A small model that predicts nearness at each pixel, trained from scratch.
Model: 64-pixel images, norm instancenorm.
Training: adam_atan2 at rate 0.0023, 40000 steps.
Data: trained on rendered roads seen from a driver's seat, with toy cars, trees and houses, 36250 training examples.
Rows from block 6 of a small model that predicts nearness at each pixel, named by matrix and row number. Each number is 500 + 25 x the weight over its row's rms, rounded and kept within 0 to 999. All counts start at 0. Numbers have three digits each.
After each channel's rows are labels from the 100 images, of 14976, where the channel reaches its highest value: "top examples" is what is common among them; "peak on" is the class under the peak. Only what is clearly more common there than usual is listed. The data: rendered roads seen from a driver's seat, with toy cars, trees and houses. In brackets: how many of the 100, against the usual share in percent.
# convs0: first 3x3 conv (model.decb.0.0.convs.0.weight, 128x256x3x3, each kernel summed), inputs 172-255

convs0.44:491503497528494496505486526483452519494478466470490466507488490494479495506507516497514477499505452491500499480487505476494446506500479497458491520460465511468505532468480498492497506504510468466484504464501495501465521499488473499496451455482492452486
top examples: truck (91 vs 54.9)
peak on: truck (91 vs 4.5)

convs0.11:504446500488521496452467488515496516479490520487510464486456478480501513497504517453541503467463531500494509500518510515507495478461516447484478472541531508507468469504484484483472470499481542481499477429505500495489495486482485462541500502513490478529
top examples: truck (96 vs 54.9); bends right (76 vs 33.1)
peak on: truck (94 vs 4.5)

convs0.113:482481473492501494503492492493534533514470533491437497481482521492489455460449465509501520481522502515459501497514489518511500514485484474500502483475453481433484519481504474543482483513477516488486470505477474487501500481513512497526510522490495469486
top examples: truck (94 vs 54.9)
peak on: truck (94 vs 4.5)

convs0.82:465463494494499506535480549510505488504490468510514488495504471472496502480493490462478484522474529547467489468472510497465491528560512518500527456497506464493478470504514486514541485462486494499478511457521488519508501521485489493496531501522489513495
top examples: pine (89 vs 28.4)
peak on: pine (80 vs 1.1)

convs0.117:477479506522515507487521522426422514493493497480501480501528466490497536496489474479492497526440507484525467490507418477520507487489444511509483434510501498491493448507504523475507499504497498486486525523499511512478462520473498527522455511510462488482
top examples: truck (100 vs 54.9)
peak on: truck (100 vs 4.5)

convs0.60:492487517461471504512463473499506500536483510531451485527486473490488452475496471479462477438508532537438525540498470510507452545489527500501494497526457507485512505495522481504488482497446498527500498471506482500523482460484483541492505501468500491488
top examples: truck (99 vs 54.9)
peak on: truck (98 vs 4.5)

convs0.54:504484506529496498508500463512472484516471507530498504481462522526504472471484498500516526485478527497485483457447493483485516501512504496502473495508483515480499478484496487508502484504506517473489516491480500535465501488499485496500482489465491495509
top examples: truck (86 vs 54.9)
peak on: truck (80 vs 4.5)

convs0.71:457508470523516476507524497512499514489499478497506540509482536455488488491452531505510431539486490488493513538463483484530462498540514448475509439478487491475487473440485479452531511502484502479471512502495501492511524530471474503531482473471512470481
top examples: pine (76 vs 28.4)
peak on: pine (64 vs 1.1); house (29 vs 1.8)

convs0.22:496480541469511436509472506531487519523463509535482483503498480508465522479449495495499519489509486489510485509559477528517456506504527470530496471525509503498500482512494494478510463519462486472486474461507476502468523465519480515479491487547505527497
top examples: truck (98 vs 54.9)
peak on: truck (92 vs 4.5)

convs0.40:506502508428516486510503475498512502516474479517496468510459530510534490543498511472513486507512480497490514506523481504503502496508495468494469507501510478491492520506489520509479482513497509502506480492486481473506475485500494501514483489508503511504
top examples: truck (89 vs 54.9)
peak on: truck (87 vs 4.5)

convs0.63:475478540500454453500489511514485515499469489511495502501493503512513496529500492513493509533481521543529463486507483500510513528494475521507467488475493478488491498484530501488475498485518489488495496496486524530465508493497450502536491516488511520467
top examples: truck (85 vs 54.9)
peak on: truck (35 vs 4.5)